Rows from block 12 of a small audio frame classifier, named by matrix and row number. Rows with one number belong to one neuron. Each number is 128 + 32 x the weight over its row's rms, rounded and kept within 0 to 255. All counts start at 0. Numbers have three digits each.
After each neuron's rows are labels from the 100 clips, of 14848, where the neuron reaches its highest value: "responds to" is what is common among them; "lies over" is the class under the peak. Only what is clearly more common there than usual is listed. The data: single English nouns, adjectives and verbs, spoken by a formant synthesiser in many voices. In brackets: how many of the 100.
# fc1: MLP up (model.blocks.12.mlp.fc1.weight, 1024x512), inputs 0-170
# fc2: MLP down (model.blocks.12.mlp.fc2.weight, 512x1024, transposed), outputs 0-170

fc1.735:138144152157123132117178123138124141096106115174150129150076131116117109139100148099100126115128192106076156189096141133200098163132146163099082082090107136183142119078134116107109097120101119093123131098170144149132108089157154118114125166110132097132118067159071108057138098117141100137101099116124141095105136172100105180098105097186121113119054097142121109071181161148125125183127143124116166123161172143174175101147128096162105137085146101078071102162142142138128085159211146144114158135106112162170071118097
fc2.735:147120130165089099159168141089105163138147162113108075130080126169127110110113107098086105131130083108101151220142140116163032102098123134163033144136131141085093155133124094146106139186130031155154159145105162166165141178122105109118126123185171170084144127213102133127190114101100108090099103169130141096169149124186148161104143147120117118123085076130163126124140161158148148160111129111152163112091131142109110098157073136125136164171102149124085102157170134066097136155174122116100127152105144125144170086136
responds to: /k/ (99); /ɑ/ (26)
lies over: /k/ (66)

fc1.118:131101146136109101092102117087149106132112113168123137095136134158116126158181131026160129110198152131088147121088150164121103139140122182133148169083143143161104183136174175103118220120112131124124136178153100121106091064176134113118148143099124149099127141154133101111133108102146165187149156089111120193148160125137187099113091141128181125123091102030102139111151111145193119123099106122102118146144118111114112130092160167138124137152130104139136167106130096139098119112139113143081146115106149095129125193132
fc2.118:116141142053195120133131087111178111190123115135108178145122177126105157134101120067093112167140124113126101115173121110113131176135129067139135142153093118147123156166049100173110166091068145098117146139097163118164145120163027112160117103151141170116133085110146136171162139138140151133131122116161104115145143167147102146214114154169134184196128100205123103123126115123093137144147164159078136135110119136153108106101173127154134207119115134092157155120104152152132062111139204126152162131122126173165163131082
responds to: /tʃ/ (64); /z/ (43); /oʊ/ (43); word: chose (43)
lies over: /tʃ/ (63); /ɝ/ (28)

fc1.138:177111107153135101157149112073121127093112118172173160143117079125106124086158143106137159120124120117108106159188148136125078191129147090123135072189144114145132154233152111114115200094209136165115133138082137170148137107091131143135140164153107127079148139135147136175110136156091136102147089114133122110136090054055098175159136039139161139146143132141107124169066122069092123113101085085131136046079087128145098108129087115084126118124124142247089194154128168121145149179118175077112117087118147152104196123205
fc2.138:123094087091083058100142168151195207134078159089168132105091078110122130178142147099073114105167151158142105102116141123142022088190128126088055130178161091153107065077113151105125178105154093134132157156104126173090138089098085179130135144127104088065147092125033081141125081121105122096116178133147096106118116111098136140102152094130152113160151097124085089081099111137206109121087141117121159127121113148122089107096154145138083061139099188068032162093124052171184143160142129127168140160152136101166120101190
responds to: /k/ (71); /l/ (68); /æ/ (31); word: black (30)
lies over: /k/ (69)

fc1.699:146155100119177125151162112090106118090125081087177166120152169135060130151090179120146115123125199143133074176160108080122188080137138115120141158112112097155182084127180135097101201133161095115130056115127109092107122209159098181117100142118161078158106129165086143082149142138165163111159079112161120100140111081149118125141084126181225106132168091104122154127113117148131111122101121146196134117161105135123148134143152125187139109147122140119108125192114137095136168137151127125124125101096138143144115071118
fc2.699:100153133110137197183153124106120118059145150118092106118078116150082141114178141124100156099173115140132163170135128147106255112150194135102183126092110070141137132166060114155104103110116067095110157148166086140147158129126137117118092139143122132109085107083118132158090146157124219155113139115126154055196127116130130043135163110113156133160159108083078160128092165147149110175112183159120103115069192079144134083138097161122226128151112144197157187098134114129114174160083169156152131118116114089080131120121
responds to: reverberation (64); /i/ (34)
lies over: silence (93)

fc1.623:126116156144115083127139098128079123144113059118161171140150121164104100109110176122134119117123040109153120172117110211133173115092168140165092085133151122183105101133176153058130173171123141167139142126095157113175207150125075127140159120126114113094140135093129109098125138144117200127106100119130111177158152164173098058068098103052096117120123109132129141136148157140075119132139137207148181095129161089133139130133138177101102105154161117116150110089156143135165136112121138165161131087131114165098144159131
fc2.623:131175154108151127132065132140160148205120070090087156109065170126070164124127108109114122139105169105155105175125113121121211150216108059166092131130111137131139152131094137132152146105155132193111098039102152106110160122096146113091125134109118069121129184116131089163106093160132132096116131123134164124104109142144133067176072056083122120128189130093117099116130137072103114135161121170098120142160154143091148105088160084189058130086114159125105123142097138195180099028115127103157181074156072087133160142136
responds to: /tʃ/ (37); /aɪ/ (27); word: child (26)
lies over: /tʃ/ (34)

fc1.634:156118122112082131174177115120140161123167138099051085108142185157171139161136125090147123115133075172084142122128063134127148069143133154116117123163155159178116096106129088126121130144120159089131066171152140216152161071169103185142140133110158113170132166116132112110132090099117054062138162094101107146102142101142111122161085119158127086134127149151156119166164111170142127191145093212141113106130097137118125112083136135124136085126142166151128111013086110137103172129126108183056145136121137099139197152125
fc2.634:098109107134156164110110113155103117063124104166094116114119187120121138124160128085167147122114083088076137081159156125110218186160195096208117165192073108139144162149109180135125144088123118074118098142124100133085074133107155137083099144082099124096117080137120131127107125204132072056092152143107133083085111156110133157148166104114241130065108136112154126162078082120154170085191136163158118167093129086120113162095059137109076112073175119162142161061127122202107112101150118104130091145119144179125106140169
responds to: /eɪ/ (89); /t/ (77); word: train (33); word: strange (28)
lies over: /eɪ/ (77)

fc1.708:173105108116147115141132193093113117151172130110066211149087108176136111131129173093146126131149106058113098135125192215116079058087152093156097145097138151189135099089095127131110162182050100100129100116136094096065151169107149087145177157096168141120133139138157124118096093187112152103150091092104124147143113131177140154103146105111158107097169113133223098173106171112103166136199170175139161165094108123122162154103119181106128153190140147208081099177091165093117129086091135126083145104121180147130155115104
fc2.708:180117101134153152112073180091149187133112073107108162111143121125076147099136152143131190154140108161091139151131140137160096094126130152109098149084053129147110163111091113076112115166135086166134153084151115127123125098097122084083095201100151107060164083121140089112129154074084123091125114104115174124090117132089087188103107076086134089225163155119142121124138097148176128117174135139135111155152127214118130162163148166196112157125139140125077093130118132117092162105172132080076124123184143069143108120112
responds to: /tʃ/ (62); /d/ (57); /aɪ/ (40); word: child (40)
lies over: /tʃ/ (52); /f/ (34)

fc1.722:196163119095158182104138089144101158131103103092160114157171142137068130083147141123116182143166019147058142218128090166146187114134147119142068137163104132161108133124154151118103167113181131115124105136139128139063158201103125158139117080143120064184128173098094111134103146094129111094098106139134153107166154123118115073097098100175108099145144115125126109168161119105083144117047136193193132120173127118115099151169122143200137082108142123155145138066125107123160136118150134140132135110125163182101100132181
fc2.722:147157095064084119118141146115146125162139112114080121110087097146149162130136066112108108133138189050136124150103123105047221123162087061105137095128145106171161098106117161101054122143095094103135104106142147136136154128078177102118093108057092131190168176070168119134112141133141137165097138114097132110142136167205105084086145097086173106122149093101092137068116123093105112160105135131045098131183194138132182124163188143150161086072142160099176215129141160162178163153135100120167141107190140139093066098155
responds to: reverberation (87); white noise (37)
lies over: silence (88)

fc1.373:124099154172100134120140127101119125126157149124200164111140153105059136112125178086118128139154031113117072193152103177155125163136108133137054131150124121195081148142155140070144139094080133080130131141139121113102121090173144126101176140064135198159152118102059128138149152123150115107144123123120128141128150156146077137120136141147119131126133124118097149095103138088132118076053154098165125122097146140132144147116144154140121110079149137188200099117141163092115121120124112086136117155135134141148143107147
fc2.373:140137173113098152102120139184085118180159122133135102161153151151085160168123123125104171135119108125169070129126150085111107141110081123175106167111134118114109135086114103164165132134214167110166111111154150122200143136171116149155126107132167124137097191088102119145097107195113149172140084125060079130122130107101140169139104126144137124174126137137124188136142140091162161103109151091120134109119149072105088155146125078102076143081166116155136237095116138103087129093089101138112079140107110126071150126132
responds to: /k/ (44); /æ/ (28); /ə/ (25)
lies over: /t/ (49)

fc1.108:156205118158128146054094135080109106109157120134134127101161104168121130115169121118145086167169146104184110175175100120128120136148112120132107122070148121160105174235120118082115143146092131077093093129137137095119081115137151186085151129119108126127141165115175050159131113182125129109120111043138131142148113055175084115110145125127106103142143131147100109041164154067103106132182112054094100179137079101141100164161128145159125134200127111156069183112114064107093079104138080076116144081095134146135149183122
fc2.108:133140118129132142157192124131114091106129072151166173137193122119106150097100143144071136153165163119073177169059139143156126147084096170070152093144160119149086080132125114150147086132091177121125144127124151128180111092124079131183132170112124120077159176142096145034167106059049154152172134128093140145172200113154153223169152187167085167168190141171162076150104089170090152126183118131050189120147113109151136151147120097150179193167115089101141166155127150128133079123107169174116121112086143158146137098159
responds to: /ɪ/ (60); /h/ (48); word: hill (45); word: threw (32)
lies over: /ɪ/ (59); /ɹ/ (32)

fc1.450:142109089088176081127145086097106112123163106202145099125089135110047143150158137143153127123081118104152152187166152140141154190112082141105162137083166119135128192191154116150105140141170097115136135115144124106120129074134091104115095143099157117048187147138086159093115156103127122120114182121139137137139114128141159148061138144140170146119102123130151135119155166068134104110126133146215148056180097105155096148083142105076108159130142131154148119090136161123074141118120091042087117118106118177151081067171
fc2.450:123091140131147084108159089123140114140141089081112176112046137115100139129121082141078166118120159129140145144088101112068046089160089116143146078134120155126141101074086079081058107067125141088142169136091104104122152151135102176116131122069129126139029164116152095209126169213157124140101129145122131101197098133107085133078059117094132107101152123088139142116144101085131104132090107118112098110119123120114157076068126096019166105109122090161132160118089179125124106102062126146116204131189125098043102126153
responds to: /ɪ/ (87); /s/ (76); /ɝ/ (73); /t/ (71)
lies over: /ɪ/ (78)

fc1.379:146114114130105167118158119139127112079135101125163100144090146129212148103123140107123113123127165154182115069140134049141130146145153123122141112187123160207107131129123089144129151158150105121142125188142097158152175114171109103071133144171162104081061161119108169093114152228103147050100168112111151207156103096137128122100146113176090093137138154058096172161156094074118101100081195115091163072152166108116185103101128187100111105161123136205185148140074138136112112104165152115128142131085116088195105171136
fc2.379:158118130117145142121152109129142143149075129175142146165112182087109123132132211129160110093119179089138143052120148150141169201169165097035107080157204107125144117113107185130104158124110095146125141189099145079070111167113169127144073090107112083161164115097138152104070118075087145087074142092165156146131133134123157151147060127099180139122176169168127153124149129173151149135165083137131124134106108166146152140080139080185094094162109144089146185136119022133104171061096119142173105154098160151153159215148
responds to: /k/ (91); /ɝ/ (79); /s/ (77); /w/ (65)
lies over: /ɝ/ (60)

fc1.246:125099100141089140124127167143152113163123118102103156133074149182185170142146083095090146150140024112171099116147116124093165052101128144122105176166132155154133112090158117087129160121176109128131075120129110179104143136127130220131167103141221105186167162154078057111097150032145108106125122064081102163137170122142124176153077134162140113134144116139138141154093118117108100112145114147194081114093093076112215197088120162101151200185156099173082188022102140144106151110156134153125115124104138084117139168108
fc2.246:142150101161093134151131142093112076138108087215089117126166201137149098140105145107139047173124095108166159105124160092123199168083129093149154101159158135122178158132103118171130129113135175127111176107088120081155077170100120156093140160136098152118085109098147167154143142187141062092117154111128128111099090136113127109117055146129091165126087140148154090166152112085080146133163097111107122091102103109179149072120160129089091128145114081182168102128140153156084154112102098097138092121059091147149073179133
responds to: /ɪ/ (49); /dʒ/ (41); /p/ (37); /m/ (31)
lies over: /m/ (29)

fc1.166:149177099144160194180162135152141151068123141165041099137148126164126138123184119164144134123164134130102078099152107106157170139101147132148159149142152129186141156147070164121120116142164154059132060120114102133154139112089102097110167161152114087123101138096189117112122168161128059121155090158108165145149089078151110112109105112135165114178068114128117177089163145139120146181206146205187129099193071116121079167107114102154117158111154139120126115158125146115119180129131122087138112157123128216165122143056
fc2.166:106152145116118112142121153143108106043161155164107095156105158169093147127142140140099168111106124129012152077153147119149123139211092116096094119158108140127139142101118171154120148080151178113157118165156115113124184082150133153110124114130133178128144075106133144121135158075162063147105152119116114138124094129105119131135131100140183143159059108156194174136107125090177163175222105176154107127127130124150141140060132164145049159082135102101079138150167168129101177128137119083193099166094100124120100125208
responds to: /eɪ/ (100); /t/ (89); reverberation (88); /s/ (66)
lies over: /eɪ/ (100)

fc1.7:152129170171154102144154088131094131115045152194158126118137133125132147118100101099171114097178132079108163170133094138129129070157068094120137122110137132129123208147125109146066119169086135121136108114113110129119124113145127176151176139124168185190127093109092147159114152155093140071079168115156109143116075052106068177113081140116146134155160102128153080106119150137091128108130092129177073128103107148155121108169093127077123097163153116072192141188138143139077076142121147162147147162102105248120173095207
fc2.7:108095134136103139153153124113148151109125131141094106133137110116151156157100188114126076148156149114113143106163129128101016123161103129105040127100163071146158097084181127092134119144154125126114125074057129113185110053130154207132128124091148109157095167120147116182155171218111121127081113153146116145170175123171116149112139125115115132100127157118075089088113096128157101092059228135108110146138145104130151052188094109130099165117148130109119192124136101131133090163132086120108160105095116105130137105164
responds to: /tʃ/ (51); /ɪ/ (36); /ə/ (28); word: kitchen (27)
lies over: /ɪ/ (26)

fc1.270:153170135157086109095091164119080153129097134107122112126169139154110140134208144180188125138130181104183092174200110105148057099142132119105111056108127095154080159133119105110087096109131148096127103132081128171091104169149177082040124135145081154156180144135118056130137088224111112129132090096114083172152144114152107136145115104192122089104182098141100152094136132127122158123187125178094092110080063128146176129107137121138105137140126112125112130090144101083111072108160110068118132165080084093177136183134
fc2.270:096127129171138149150187155124119106127083102155169126159165113121150125129076115178103103142149128130128162116047105123178150130157094183053098138110153103096114131137120106121145091117162179132104109130138119150144107109152067090203109130128112120104147177138059140112071074039060106168144082146112096173165091074162110167144079171169116151147152174159217120157128137139141123098140069130124153060126084143144142136083117109168096180167132121141134064106103161086096152109160158083119114140042115166082141114150
responds to: /ɪ/ (77); /θ/ (68); /n/ (48); word: thin (46)
lies over: /θ/ (49); /ɪ/ (37)